config.yaml
arch: "inception"
model: "multi-label image tagger"
dataset: "made-up waving flags"
train_examples: 97500
image_size: 32
crop_scale_min: 0.8
horizontal_flip: false
translate: 0.12
color_jitter: 0.2
cutout: 0.4
norm: "batchnorm"
activation: "relu"
depths: [2, 2, 6, 2]
kernel_size: 3
stem: "deep"
widths: [128, 256, 512, 1024]
num_labels: 34
mixing: "mixup"
init: "small_normal"
optimizer: "normuon"
muon_scale: "original"
lr: 0.013
momentum: 0.95
nesterov: true
orthogonalizer: "newton_schulz_5"
adamw_lr_other_params: 0.0023
grad_clip: 0.5
steps: 2900
batch_size: 256
epochs: 7.6
lr_schedule: "linear"
final_lr_fraction: 0.1
warmup_steps: 140
weight_decay: 0.1
adamw_weight_decay_other_params: 0
Rows from block 8, named by matrix and row number. Rows with one number belong to one channel. Each number is 200 + 20 x the weight over its row's rms, rounded and kept within 0 to 999. All counts start at 0. After the name is the row's rms in percent of the matrix's.
# r30: branch 2 reduce pointwise conv (model.blocks.8.r3.0.weight, 128x512x1x1), inputs 370-443
# b30: branch 2 3x3 conv (model.blocks.8.b3.0.weight, 192x128x3x3, transposed), outputs 45-53, a 3x3 kernel for each
r30.69,107,237,216,193,205,223,210,194,190,285,177,206,237,191,198,203,200,176,203,263,245,179,241,226,243,197,212,204,220,214,205,175,183,209,224,213,230,190,206,235,211,219,204,224,210,191,190,175,238,241,210,225,211,201,198,153,182,221,210,199,234,218,203,204,239,193,210,195,231,196,252,189,218,214,206
r30.70,097,217,225,232,167,135,164,188,207,213,219,228,181,200,246,196,198,202,221,191,193,185,217,171,230,191,215,218,189,192,204,193,167,235,253,217,204,207,215,211,236,206,185,183,186,190,197,217,278,198,210,194,184,161,180,177,162,225,210,174,183,194,183,196,200,183,199,222,184,153,220,216,201,214,215
r30.71,101,233,169,222,163,136,224,210,206,200,239,218,196,226,192,187,221,173,187,206,176,204,206,167,245,222,205,248,212,212,228,165,160,219,190,183,195,198,216,205,194,173,228,196,217,215,200,186,192,194,208,170,171,175,213,178,198,196,198,192,170,175,206,216,220,237,183,177,191,211,210,225,223,193,181
r30.72,101,181,168,165,206,201,190,192,177,220,230,214,233,199,179,226,239,258,211,175,247,177,264,183,215,208,181,182,181,198,187,168,234,231,226,234,200,212,180,195,213,231,222,205,215,223,215,264,213,275,215,208,175,244,200,196,246,177,208,242,249,224,187,197,210,203,215,220,157,183,181,238,253,240,187
r30.73,100,200,200,167,186,269,181,210,199,214,208,233,215,171,161,223,233,208,211,173,192,193,250,214,220,180,212,185,231,229,198,254,163,188,194,154,226,172,200,188,181,234,185,196,181,245,187,235,164,207,201,184,220,202,221,161,270,172,169,183,238,187,161,185,220,162,215,187,185,185,200,192,162,248,200
r30.74,097,209,185,183,201,184,260,155,216,187,193,251,177,213,185,226,200,196,158,184,178,204,144,202,187,224,188,158,207,159,211,208,183,190,233,207,178,223,189,184,143,190,192,201,198,202,196,216,190,190,203,193,204,186,223,260,245,212,211,223,167,199,214,183,187,155,199,185,183,190,209,198,180,195,174
r30.75,099,184,241,153,190,209,181,159,195,218,183,224,189,186,224,235,211,158,198,168,232,192,187,181,179,198,175,166,223,163,201,265,208,183,161,189,194,227,252,169,191,187,152,194,209,190,201,199,191,177,227,210,195,232,222,195,188,194,204,189,188,194,194,211,215,154,170,215,188,221,192,186,162,211,159
r30.76,098,180,246,162,177,207,156,196,213,172,210,201,182,161,205,206,189,171,177,205,247,180,206,195,209,183,221,207,217,217,182,223,244,199,167,223,184,177,204,206,190,193,191,189,173,196,210,197,151,207,210,198,260,194,205,215,154,234,176,201,221,182,181,164,178,180,179,225,223,228,215,239,193,211,217
r30.77,102,194,239,152,168,173,195,217,201,194,163,204,202,223,219,232,207,196,154,229,210,192,201,197,197,202,209,194,163,199,160,179,234,206,209,181,193,155,214,209,225,230,180,209,192,174,174,244,209,189,176,227,214,173,162,231,171,179,181,173,194,212,182,226,209,243,203,209,249,220,201,169,199,189,187
r30.78,101,207,149,191,185,166,195,227,198,207,234,196,184,189,187,189,246,192,169,194,198,230,192,200,173,196,213,218,212,232,184,186,160,214,239,208,168,151,198,189,162,206,182,220,178,181,228,214,171,199,194,235,203,204,185,167,243,190,227,203,201,213,175,176,193,221,205,183,227,183,199,205,179,218,222
r30.79,103,201,195,160,212,193,218,196,199,195,188,216,214,191,243,169,172,225,219,211,212,218,198,170,246,177,195,167,177,176,194,173,214,169,151,199,209,223,188,188,243,225,202,197,187,204,196,190,202,201,247,195,216,180,200,220,200,205,224,234,204,217,166,164,199,190,193,201,189,234,183,179,180,188,202
r30.80,102,215,272,218,225,213,216,199,188,210,204,206,151,204,164,200,201,201,214,214,220,200,205,187,244,228,203,220,209,204,206,189,204,179,200,252,184,169,241,243,191,176,191,206,223,184,189,171,216,177,216,260,232,196,163,179,219,235,223,172,217,205,207,193,218,222,224,198,282,211,212,193,212,180,199
r30.81,101,193,218,155,164,223,207,197,216,189,197,177,220,166,196,179,169,195,199,258,189,185,206,215,228,223,195,175,194,198,174,208,175,186,189,184,191,178,172,208,126,186,163,185,190,228,174,221,189,172,184,186,239,203,200,221,202,291,189,239,211,201,208,205,193,166,182,171,196,185,168,204,173,211,170
r30.82,103,183,202,212,214,190,197,223,168,204,197,206,222,175,196,172,195,213,197,227,148,200,194,176,226,204,181,265,229,274,246,239,237,229,197,196,210,166,197,187,138,260,216,166,183,222,204,218,201,168,169,225,198,181,195,220,181,207,198,216,204,186,193,203,172,236,179,162,185,192,217,203,187,225,168
r30.83,103,210,197,215,156,249,161,217,168,185,241,175,246,171,205,185,184,191,177,234,170,205,197,206,165,186,194,225,215,195,271,171,184,215,176,172,203,185,169,222,153,168,204,163,234,204,210,197,248,179,195,243,226,235,171,164,229,179,177,185,201,200,222,211,176,197,190,242,185,238,205,186,149,178,152
r30.84,103,200,165,206,239,245,188,213,212,195,164,196,208,173,207,170,189,167,194,282,189,196,252,207,206,172,215,225,198,207,205,195,194,234,182,227,282,221,174,180,183,185,203,215,211,266,169,173,247,202,192,212,198,188,185,247,196,153,164,195,195,193,198,201,191,205,228,218,198,215,173,234,196,225,204
r30.85,099,149,195,265,208,173,199,209,213,176,195,205,182,186,180,215,237,180,172,199,184,232,192,171,155,175,211,196,204,191,175,209,164,215,207,209,240,161,252,194,203,171,183,194,215,170,206,192,199,182,208,164,171,180,207,156,181,153,242,172,211,156,178,192,218,196,210,216,167,191,192,198,164,187,273
r30.86,099,189,187,209,163,204,206,160,193,184,195,259,249,192,235,164,206,204,182,184,167,232,217,186,211,195,188,191,227,211,205,186,179,194,233,204,214,201,201,175,167,184,191,185,218,194,199,192,253,221,188,223,229,178,152,169,216,213,199,189,162,207,245,176,200,171,191,210,187,228,184,189,181,191,217
r30.87,101,195,209,221,181,233,193,196,209,216,195,236,241,179,165,203,200,218,183,209,223,182,206,204,219,173,178,250,213,212,160,180,173,200,178,207,206,203,199,195,226,193,186,232,185,175,181,212,222,173,194,260,207,212,211,182,191,207,204,196,234,198,185,176,189,194,234,166,195,178,176,206,210,177,204
r30.88,103,210,237,241,213,243,212,203,267,209,171,180,226,186,194,173,213,229,222,207,240,205,216,220,175,165,232,183,176,205,222,203,228,196,190,183,268,191,186,204,200,171,165,204,225,226,199,184,208,236,212,216,196,207,183,210,226,183,196,158,180,197,217,188,197,176,206,195,186,223,190,198,224,199,225
r30.89,106,144,192,195,199,251,228,222,196,182,231,171,243,179,180,207,185,246,178,238,159,223,204,185,207,176,193,229,214,178,167,222,208,177,226,210,166,174,187,189,232,192,213,234,212,191,241,206,202,217,193,195,185,192,239,206,175,216,170,143,183,214,198,204,192,181,224,207,163,217,208,228,224,151,161
r30.90,104,191,206,210,167,231,178,207,209,161,189,187,172,195,202,171,173,214,196,238,177,225,174,208,226,201,250,228,208,146,219,225,164,217,204,200,218,248,186,160,190,188,201,179,227,215,176,217,247,190,152,217,208,177,190,191,215,247,228,192,240,186,181,197,181,185,197,189,199,211,201,235,210,167,215
r30.91,102,168,230,211,173,213,208,210,193,193,184,195,228,189,173,196,223,219,189,198,205,200,201,152,257,179,178,214,205,207,192,208,231,179,230,196,202,171,157,173,216,200,179,174,229,227,225,203,162,208,196,199,198,185,170,202,209,217,209,215,174,213,198,169,166,169,239,202,183,177,180,166,189,203,177
r30.92,100,181,212,225,158,231,186,154,164,208,212,214,189,243,205,198,221,193,187,177,181,204,203,195,228,173,219,214,201,151,197,234,197,212,219,206,205,201,207,185,201,168,214,187,194,210,175,207,201,211,188,196,221,217,256,166,204,203,217,228,214,193,206,155,201,189,208,250,186,204,176,220,201,197,196
r30.93,101,189,184,162,222,199,228,245,181,192,237,238,198,223,185,215,228,231,229,167,192,182,261,181,185,205,224,161,189,210,231,209,195,245,196,192,203,193,197,205,170,180,192,186,218,201,269,220,173,249,200,213,210,174,205,210,215,242,173,207,218,260,221,199,189,170,188,214,222,190,212,153,185,201,203
r30.94,099,267,213,246,181,222,174,174,207,210,163,192,187,210,164,173,175,175,206,205,174,241,194,203,202,193,270,201,243,148,176,227,184,195,174,202,223,192,159,197,265,178,223,197,192,162,191,175,162,198,201,186,270,154,221,203,195,159,185,236,190,175,207,151,209,198,230,195,208,214,182,181,219,197,153
r30.95,100,186,218,159,166,193,233,179,224,216,205,201,242,200,194,224,226,196,198,230,206,236,186,181,253,165,221,268,201,207,207,190,234,230,222,184,209,203,166,210,139,230,200,203,193,159,210,219,244,208,188,157,191,170,235,230,158,213,219,196,222,221,232,171,182,155,201,203,196,265,189,181,174,199,203
r30.96,101,157,197,284,211,191,204,201,202,187,203,213,201,228,217,222,207,220,157,179,211,193,171,213,218,190,243,212,183,253,184,151,240,205,246,215,258,190,184,195,214,221,197,204,211,208,178,174,239,211,207,191,192,200,215,216,193,219,207,209,249,190,201,181,168,201,222,214,180,217,212,180,259,197,178
r30.97,100,208,161,164,202,194,230,216,188,208,235,187,153,181,212,203,233,144,194,214,197,180,222,195,194,220,195,166,195,178,233,142,185,212,182,240,170,195,221,192,224,192,225,196,152,187,201,198,156,173,184,184,141,193,215,230,214,205,182,186,158,206,196,194,220,218,214,207,220,219,174,221,223,209,197
r30.98,097,160,154,200,200,176,201,199,171,196,243,223,194,194,216,189,188,270,208,187,204,189,217,174,224,196,206,206,193,216,194,206,240,179,233,188,164,193,209,213,201,219,186,204,217,213,186,194,227,188,205,185,205,247,224,204,187,136,206,205,216,203,187,215,236,217,222,241,185,173,211,178,137,183,192
r30.99,100,185,206,256,229,184,208,146,225,199,192,203,191,186,211,220,199,220,211,208,225,160,219,225,187,183,222,211,228,201,162,209,227,258,182,227,194,195,202,178,227,179,149,163,203,157,154,166,186,236,233,209,214,195,177,205,191,227,172,189,175,195,214,157,198,201,186,254,193,202,228,231,221,239,170
r30.100,102,193,163,182,155,227,242,164,183,211,192,209,184,194,213,145,160,194,216,192,225,214,235,219,215,251,186,201,199,167,214,156,183,207,208,236,220,174,199,222,211,211,203,198,208,241,186,219,217,205,193,199,192,198,186,220,207,192,203,245,221,215,215,223,184,191,197,201,171,230,215,174,222,210,174
r30.101,099,204,214,193,204,191,226,203,211,199,218,207,194,226,238,211,211,202,200,232,200,206,209,172,219,177,170,201,245,227,205,190,183,196,191,204,198,188,165,195,217,214,191,164,246,179,225,212,192,214,191,197,246,168,220,187,182,182,209,283,224,222,187,150,194,192,187,171,162,203,219,168,195,187,191
r30.102,100,188,224,201,203,200,228,186,202,212,249,227,244,167,249,190,181,223,210,218,189,197,191,201,169,194,150,220,164,223,191,250,194,210,207,225,189,168,184,161,238,207,217,183,164,197,233,235,247,170,193,158,203,198,241,217,180,223,193,225,216,209,234,234,199,217,173,180,167,191,182,191,201,181,193
r30.103,099,207,265,174,213,240,226,173,189,197,211,141,197,160,211,191,157,195,189,234,216,192,214,216,255,186,240,249,210,161,221,174,199,225,193,198,198,174,170,187,133,261,176,206,176,178,226,194,219,217,200,274,206,218,205,203,166,176,216,195,182,229,174,218,186,171,214,151,192,199,210,170,149,200,195
r30.104,099,183,167,183,207,199,204,206,158,179,222,252,213,207,207,212,199,190,224,202,206,198,175,180,232,219,214,183,214,213,224,227,180,240,204,197,168,215,210,218,204,198,215,208,230,186,229,245,189,188,190,186,213,220,205,220,210,199,203,233,223,195,200,215,227,179,188,206,164,202,218,190,203,180,225
r30.105,095,192,194,224,147,198,193,179,220,199,225,201,177,227,208,201,245,190,200,183,221,250,192,187,182,219,227,201,207,196,181,199,192,192,207,215,183,213,185,182,239,177,199,165,220,154,235,186,176,228,193,217,197,228,216,193,151,205,232,230,160,165,203,175,180,214,228,236,222,233,169,159,193,208,153
r30.106,104,211,272,155,180,243,237,194,197,178,224,179,167,193,228,196,165,176,245,266,189,209,178,142,265,196,205,232,195,186,205,225,232,180,179,185,178,208,189,188,181,198,208,206,222,168,228,260,164,218,199,233,231,173,192,180,212,191,221,249,172,204,253,226,188,194,164,147,199,179,175,178,145,210,240
r30.107,097,188,221,220,202,174,228,203,210,186,173,249,167,165,249,256,241,167,187,245,199,214,201,227,218,228,215,188,187,218,201,226,241,194,148,201,204,221,195,219,209,206,182,168,220,193,159,189,209,199,195,188,204,205,204,191,256,229,211,268,192,219,152,160,178,221,196,214,177,150,218,208,225,193,163
r30.108,100,196,224,196,206,258,157,149,172,177,267,226,230,208,228,199,192,226,203,225,203,185,187,147,222,213,152,200,232,180,168,222,203,206,228,221,196,194,169,182,167,207,213,197,232,249,216,243,234,172,181,231,242,265,173,180,197,159,232,215,232,212,184,175,196,192,182,227,192,205,194,179,192,186,191
r30.109,100,180,217,153,172,228,238,177,171,198,227,221,218,174,169,221,162,233,190,174,216,256,208,220,216,193,201,197,199,221,211,225,199,223,182,175,193,195,175,178,189,192,184,199,189,159,242,212,204,222,204,190,199,181,188,209,231,178,204,216,173,167,205,174,205,202,257,164,209,212,192,228,245,210,180
r30.110,096,204,198,187,175,175,231,207,209,176,282,226,189,197,179,205,206,211,195,210,219,211,212,201,206,240,223,198,205,186,218,167,213,210,203,195,231,211,217,170,198,241,151,211,195,145,193,196,176,202,188,211,247,208,204,224,204,189,224,258,200,209,191,202,196,234,224,240,234,221,208,166,179,179,210
r30.111,099,182,175,162,201,166,204,215,184,205,172,234,228,190,183,197,218,207,180,182,219,188,226,192,229,207,196,226,185,177,189,210,185,253,184,239,216,216,204,209,208,193,195,225,241,173,224,202,173,224,211,158,188,195,164,184,176,196,203,208,178,206,221,207,218,181,189,221,261,200,222,183,207,223,180
b30.69,086,232,216,229,238,200,184,217,228,195,230,234,207,198,178,227,205,182,225,219,223,223,183,168,211,217,195,198,226,194,185,210,187,172,171,210,206,203,171,184,221,225,213,192,217,249,200,193,205,192,187,230,182,191,204,197,187,177,190,184,188,219,179,180,191,197,209,196,171,192,195,206,221,245,222,216,240,230,215,236,252,208
b30.70,099,174,186,201,222,167,206,207,216,181,165,172,169,208,223,163,218,206,196,187,174,202,185,189,163,228,181,183,214,164,187,203,189,205,225,203,185,194,209,210,199,200,204,193,189,209,174,188,195,217,175,203,183,216,215,203,187,140,235,176,215,196,187,237,207,238,173,200,207,179,199,203,231,163,185,204,212,207,155,219,265,174
b30.71,094,206,180,192,216,206,218,193,204,212,209,212,194,162,199,184,181,174,178,228,198,188,189,192,201,180,200,182,169,187,198,177,222,186,208,224,195,198,194,191,204,171,165,191,216,211,187,181,173,183,209,190,190,181,187,239,193,194,165,178,207,179,202,184,210,175,195,192,192,185,190,205,211,176,207,173,160,223,231,199,211,189
b30.72,098,209,186,196,204,190,222,196,197,200,203,217,215,190,200,182,174,198,235,247,282,201,149,209,196,159,173,162,181,205,201,147,183,191,222,206,196,153,194,185,206,198,161,230,217,190,214,203,200,223,166,199,193,175,190,177,145,207,214,235,203,193,237,217,179,199,201,194,217,236,206,167,205,176,215,194,199,228,223,224,190,182
b30.73,102,180,180,184,179,197,177,192,214,203,202,155,210,205,181,182,160,179,213,209,161,184,159,200,220,191,202,182,217,198,212,201,211,201,216,187,193,184,174,239,188,181,226,252,205,137,195,182,184,224,194,200,191,206,194,209,162,188,208,221,217,204,219,226,202,194,229,190,180,200,213,190,207,205,178,202,189,194,229,173,158,206
b30.74,104,193,220,203,179,210,193,180,222,197,148,185,179,197,206,212,164,199,184,185,205,198,211,179,187,202,210,215,211,213,203,208,206,216,198,219,178,193,196,197,154,157,230,174,168,194,217,197,185,238,208,185,231,220,204,190,189,177,208,236,243,218,206,196,202,175,199,206,197,178,213,199,204,176,233,221,202,188,199,191,209,167
b30.75,095,181,211,226,166,203,205,176,210,203,213,194,244,227,235,224,201,220,211,201,189,231,226,211,191,219,203,188,236,210,213,223,170,206,178,189,206,224,234,193,212,221,198,167,185,188,209,225,203,194,195,196,206,199,222,187,190,193,212,203,206,195,176,166,174,192,222,185,216,213,197,234,204,188,177,142,198,206,189,217,227,192
b30.76,113,193,208,183,220,245,216,194,231,199,201,198,226,247,207,201,210,244,212,236,220,226,198,165,216,202,228,192,230,195,193,231,234,220,208,206,231,214,223,190,178,168,192,168,193,215,206,185,184,213,189,207,203,158,196,205,232,197,212,192,188,239,223,194,180,229,200,176,243,211,204,223,213,205,190,186,190,172,192,173,236,202
b30.77,105,220,200,224,228,185,213,211,198,211,184,233,193,198,207,203,191,180,198,160,206,183,194,203,221,202,202,197,223,192,168,209,174,196,165,202,183,177,210,192,202,193,204,195,218,229,190,180,192,202,162,171,182,202,197,231,182,215,202,176,181,190,179,198,180,210,229,209,176,174,211,213,197,178,199,169,212,190,196,210,216,198
b30.78,095,189,210,198,212,209,172,228,234,197,180,200,208,201,178,209,211,182,202,203,180,195,235,200,192,206,225,223,202,205,248,214,219,228,178,185,206,207,223,243,196,178,190,213,212,183,183,206,203,162,180,161,195,228,177,187,188,200,182,211,196,199,208,216,210,216,208,176,205,188,184,216,215,184,177,175,202,236,209,180,187,211
b30.79,107,205,199,158,200,199,203,193,199,211,202,231,201,230,215,195,208,199,198,210,208,200,176,187,195,230,199,187,210,174,195,205,238,201,217,240,216,185,209,190,182,164,225,154,186,236,208,208,193,206,186,200,184,212,203,198,214,196,220,225,221,185,205,186,170,187,204,201,197,209,192,252,197,184,224,211,223,198,181,204,247,192
b30.80,075,203,222,200,193,247,181,227,229,212,210,180,178,176,171,212,229,224,181,190,166,196,188,132,194,181,145,176,179,176,201,167,165,187,180,207,200,207,215,200,214,174,170,180,214,186,213,192,234,180,189,226,195,217,197,197,199,187,186,232,194,192,189,172,166,184,182,157,179,213,211,227,217,186,196,181,178,197,198,188,203,201
b30.81,100,179,200,168,202,209,195,210,216,207,203,202,250,179,227,223,195,198,175,198,153,173,203,192,213,220,228,213,168,195,212,189,199,204,171,194,198,200,185,212,200,187,199,196,191,168,157,186,238,189,181,182,180,201,195,176,195,217,195,183,164,189,213,204,199,206,175,185,216,191,239,192,152,184,197,180,210,184,213,205,190,200
b30.82,110,190,174,175,206,230,175,191,177,193,181,219,214,200,208,202,203,204,200,212,190,189,230,206,217,187,174,197,198,187,177,200,210,158,202,203,205,167,162,157,246,224,184,204,221,207,209,213,196,173,164,202,147,187,220,209,193,205,203,209,209,218,196,182,195,199,169,174,201,202,181,208,221,175,201,173,190,231,220,192,181,195
b30.83,108,201,174,164,196,220,196,180,180,210,165,159,201,180,217,246,183,218,183,173,208,219,192,211,192,170,205,234,187,222,216,240,201,217,196,170,209,224,184,192,195,222,201,193,169,175,215,221,201,209,194,167,200,198,202,189,225,208,208,204,212,188,149,214,215,234,187,245,278,187,213,178,158,230,193,213,196,175,209,186,208,252
b30.84,091,168,167,154,206,170,192,167,183,250,231,188,219,201,186,181,213,172,186,181,201,199,181,196,205,224,219,205,192,206,218,198,201,207,231,219,191,189,202,187,179,214,215,197,221,204,214,182,162,183,187,203,173,216,219,216,216,171,216,183,181,192,197,201,192,208,206,226,230,216,201,160,187,170,182,176,198,174,187,192,268,238
b30.85,103,165,178,169,179,224,156,184,203,206,225,207,219,202,188,215,186,214,194,172,169,209,181,176,194,191,241,225,211,221,223,226,227,234,185,175,166,221,177,168,192,216,182,199,215,191,208,191,183,190,185,185,211,186,174,198,193,202,216,204,230,203,179,209,226,234,232,218,219,220,179,217,185,218,203,172,183,176,211,186,204,178
b30.86,096,152,191,191,178,220,195,188,235,210,228,206,205,186,183,185,203,198,209,182,194,195,215,159,181,168,228,214,208,207,233,234,240,204,178,175,165,186,180,156,216,187,188,188,229,164,228,210,218,205,195,180,189,167,168,209,184,215,205,201,210,211,205,236,201,185,174,197,197,181,237,202,202,202,179,178,210,204,223,158,158,200
b30.87,102,191,199,173,190,225,205,186,193,194,216,174,196,233,176,209,195,175,175,195,187,209,188,207,191,237,205,198,187,199,190,225,204,198,207,216,207,224,203,178,232,221,198,187,166,209,211,180,213,231,192,180,186,212,176,192,201,186,189,171,210,180,146,190,202,199,218,218,208,196,190,181,199,213,166,151,204,186,198,228,221,205
b30.88,101,200,197,219,163,225,195,203,222,203,179,164,167,223,205,174,223,195,190,205,225,206,196,208,216,184,174,190,193,213,202,220,180,218,160,189,200,186,220,194,186,210,189,187,198,189,176,203,202,185,204,204,205,213,211,166,173,189,209,195,163,165,159,178,187,184,182,191,216,228,179,210,168,195,217,215,156,189,179,191,174,188
b30.89,100,210,197,195,189,167,251,189,185,221,165,190,226,210,217,212,207,172,190,220,213,189,165,187,186,198,177,195,202,225,186,205,165,166,201,190,190,241,227,166,201,189,180,202,181,176,195,176,246,194,186,200,158,191,221,204,245,191,204,207,191,190,183,188,218,208,181,214,198,188,214,187,224,190,212,201,222,222,216,203,206,191
b30.90,101,194,229,188,167,217,204,209,182,185,204,193,194,226,205,182,189,179,194,190,171,219,218,198,179,228,224,207,178,218,196,251,185,205,192,180,202,245,217,189,191,228,190,202,178,195,212,187,208,189,204,168,192,181,201,184,229,201,204,211,171,184,188,207,225,193,199,224,204,182,199,226,203,216,188,206,186,194,230,214,215,185
b30.91,107,175,150,178,204,195,202,181,182,201,161,222,216,171,217,205,177,239,190,233,209,225,183,190,180,202,214,177,194,179,193,218,223,202,215,225,214,189,181,143,204,166,171,175,159,186,201,185,213,204,208,241,201,167,168,193,207,205,222,226,199,207,229,200,182,231,188,216,223,208,191,188,164,203,180,223,200,210,205,193,184,224
b30.92,112,204,182,177,152,188,179,187,219,198,193,224,204,169,190,201,214,203,189,167,160,172,203,185,207,204,211,234,214,214,203,223,213,239,176,170,176,182,188,220,221,203,203,190,180,171,235,204,189,166,175,185,210,201,221,192,179,215,204,247,209,156,177,174,193,216,179,191,203,207,180,208,197,176,234,237,182,227,190,200,234,172
b30.93,110,200,220,230,226,224,235,183,203,190,205,206,210,204,188,164,206,203,191,243,216,178,200,185,182,157,185,210,185,193,203,173,186,191,237,204,191,197,171,178,187,194,221,225,196,201,184,176,204,190,195,218,175,202,214,193,211,212,187,210,214,216,235,174,192,180,184,191,207,181,166,217,193,227,217,205,206,232,225,203,182,176
b30.94,089,199,220,219,172,227,171,182,238,186,184,153,183,227,204,216,196,179,180,175,192,212,147,180,198,188,218,187,215,217,223,233,202,220,244,191,205,174,193,198,230,174,206,197,201,179,194,202,211,190,207,230,217,217,204,195,204,217,224,199,199,208,204,202,202,215,234,222,192,195,196,217,223,193,198,187,180,180,235,206,171,238
b30.95,084,195,184,194,170,224,191,178,178,214,180,205,218,207,193,191,201,183,183,215,198,177,235,236,159,168,175,196,191,218,207,212,210,226,207,214,173,235,218,248,181,204,215,246,212,172,199,193,165,198,181,169,228,221,217,176,159,178,215,225,205,192,187,180,177,200,220,183,200,174,219,213,227,181,203,185,182,222,183,204,190,191
b30.96,104,181,189,186,231,155,213,209,182,229,218,213,198,201,232,188,187,210,170,218,248,177,179,214,175,193,178,172,188,192,177,174,164,184,209,230,220,171,174,167,195,205,185,198,229,242,161,177,200,204,188,206,171,202,193,182,205,188,206,196,171,210,186,195,165,200,214,193,226,197,187,184,212,173,224,216,211,205,228,198,229,203
b30.97,100,200,206,210,190,199,208,180,208,229,232,198,185,196,199,183,214,162,206,145,196,189,195,194,187,204,211,180,188,206,234,171,216,244,188,182,180,180,256,250,153,167,221,193,176,189,202,176,170,173,182,171,211,188,191,226,219,184,188,210,227,183,171,234,217,199,176,190,192,192,226,168,194,196,177,172,208,205,210,197,170,212
b30.98,106,218,177,191,217,198,202,196,193,183,160,192,171,194,177,208,193,229,221,209,225,215,177,227,191,197,197,174,209,209,209,206,195,206,191,218,223,191,195,192,189,190,213,186,187,237,172,183,211,216,177,198,187,202,221,208,195,212,221,197,204,198,180,194,197,221,214,184,205,195,208,164,215,193,212,204,207,197,198,207,199,178
b30.99,105,175,150,201,187,168,226,186,200,175,213,235,175,231,223,197,207,198,194,171,183,151,181,205,205,188,208,200,218,217,196,207,237,179,207,218,236,187,155,195,245,220,190,212,233,207,195,190,211,207,184,212,199,221,187,192,185,204,248,208,172,189,152,200,182,178,225,186,170,172,199,207,207,198,198,216,214,187,190,230,207,225
b30.100,086,188,183,207,219,175,194,239,204,200,182,206,216,190,192,191,178,205,208,178,209,203,192,212,216,181,210,198,191,167,198,193,190,196,194,238,234,223,200,220,160,183,199,183,172,227,176,194,146,172,179,202,212,192,210,180,169,223,173,189,184,268,244,171,216,205,229,233,263,264,201,211,229,176,193,250,163,190,208,192,211,222
b30.101,101,246,200,197,222,208,166,175,203,202,200,197,199,192,181,200,188,165,208,223,184,163,243,195,177,184,159,212,172,153,215,214,197,169,178,193,208,171,202,188,201,179,214,196,186,197,193,197,196,197,150,135,175,187,199,205,192,206,200,224,197,190,185,192,173,209,219,175,141,194,207,156,204,164,176,207,212,215,206,220,216,192
b30.102,103,193,232,193,202,216,175,180,219,174,183,200,219,151,200,211,213,244,206,208,219,207,200,181,196,207,167,193,191,189,175,174,174,206,196,250,207,223,200,195,195,204,185,208,174,223,168,218,185,179,198,193,174,168,196,197,211,206,165,179,176,216,242,205,209,230,209,171,198,197,205,206,200,195,181,210,200,175,182,181,177,167
b30.103,114,207,182,195,194,231,175,191,192,191,204,185,182,207,219,198,219,173,192,204,174,197,193,175,229,193,206,190,206,187,178,219,202,157,235,212,190,183,201,183,202,209,206,191,173,206,194,221,239,201,162,209,175,204,227,241,150,160,195,157,171,158,164,223,216,181,200,201,220,246,199,160,197,191,180,190,186,184,166,213,215,230
b30.104,075,194,214,236,213,191,225,212,183,209,208,166,199,163,211,212,206,174,172,200,183,163,163,178,157,172,184,214,200,208,180,200,220,182,201,203,185,246,238,206,225,213,158,208,254,224,216,184,191,217,194,181,168,176,196,199,205,220,203,171,163,208,222,218,180,189,177,203,166,166,202,202,213,193,199,187,209,190,197,192,205,230
b30.105,084,197,186,189,147,242,176,176,211,194,192,198,181,177,201,192,196,195,176,212,170,193,237,197,207,184,209,190,213,223,223,227,181,217,181,189,219,180,204,218,201,198,196,213,191,197,222,186,179,191,206,174,251,202,201,209,181,223,188,223,198,203,186,220,194,206,210,234,175,178,184,194,182,196,213,180,160,186,194,176,180,183
b30.106,096,195,210,220,187,271,226,201,251,254,207,196,219,196,212,209,213,180,202,251,173,175,233,159,202,170,186,171,164,194,214,230,198,208,227,229,223,218,217,208,184,151,195,199,204,190,204,198,204,194,197,182,164,200,200,185,168,191,196,188,190,208,224,199,162,209,218,192,199,196,213,177,208,193,214,197,165,180,196,213,179,200
b30.107,121,179,179,222,217,204,224,214,203,209,228,210,200,195,177,187,194,152,213,204,205,181,168,217,187,183,224,164,176,194,231,174,221,206,186,185,185,180,205,251,208,232,217,225,189,199,202,193,215,210,187,222,182,196,204,181,190,243,205,191,191,212,205,243,199,186,220,185,169,204,217,179,202,179,190,209,207,230,199,217,202,214
b30.108,098,214,172,232,222,220,193,237,214,179,171,171,214,173,176,189,188,216,164,202,162,196,210,230,184,201,231,221,172,181,218,183,188,200,186,179,207,207,196,216,186,183,195,221,186,166,166,194,218,194,169,172,213,157,218,184,185,207,187,165,167,213,213,209,211,199,202,214,206,206,220,208,200,212,190,177,208,209,195,218,175,199
b30.109,103,225,204,192,216,191,213,186,215,232,207,196,190,174,186,189,221,183,199,216,231,211,158,194,152,218,176,159,216,201,188,198,185,195,208,207,200,183,182,192,151,162,170,171,185,187,197,223,216,205,208,204,169,210,220,207,175,203,196,195,198,222,199,192,184,228,208,202,237,228,174,185,177,202,191,217,215,180,197,170,223,218
b30.110,106,208,201,168,188,236,207,192,203,214,209,197,191,180,184,176,225,167,228,186,199,189,154,200,203,220,221,223,182,212,236,173,196,240,191,191,214,209,240,244,150,173,190,181,191,221,179,208,186,198,205,185,198,188,169,184,206,178,201,207,213,201,186,203,167,170,211,183,166,186,243,165,206,197,220,210,200,203,208,167,196,182
b30.111,097,196,183,189,226,197,189,256,209,195,216,259,192,215,204,163,212,231,204,210,214,210,199,197,192,201,173,194,171,186,187,177,228,183,208,242,208,217,207,227,191,163,181,195,186,225,174,171,161,199,222,234,195,181,199,173,213,181,161,200,173,216,255,198,212,215,214,217,209,212,204,169,204,169,215,211,203,226,219,226,183,183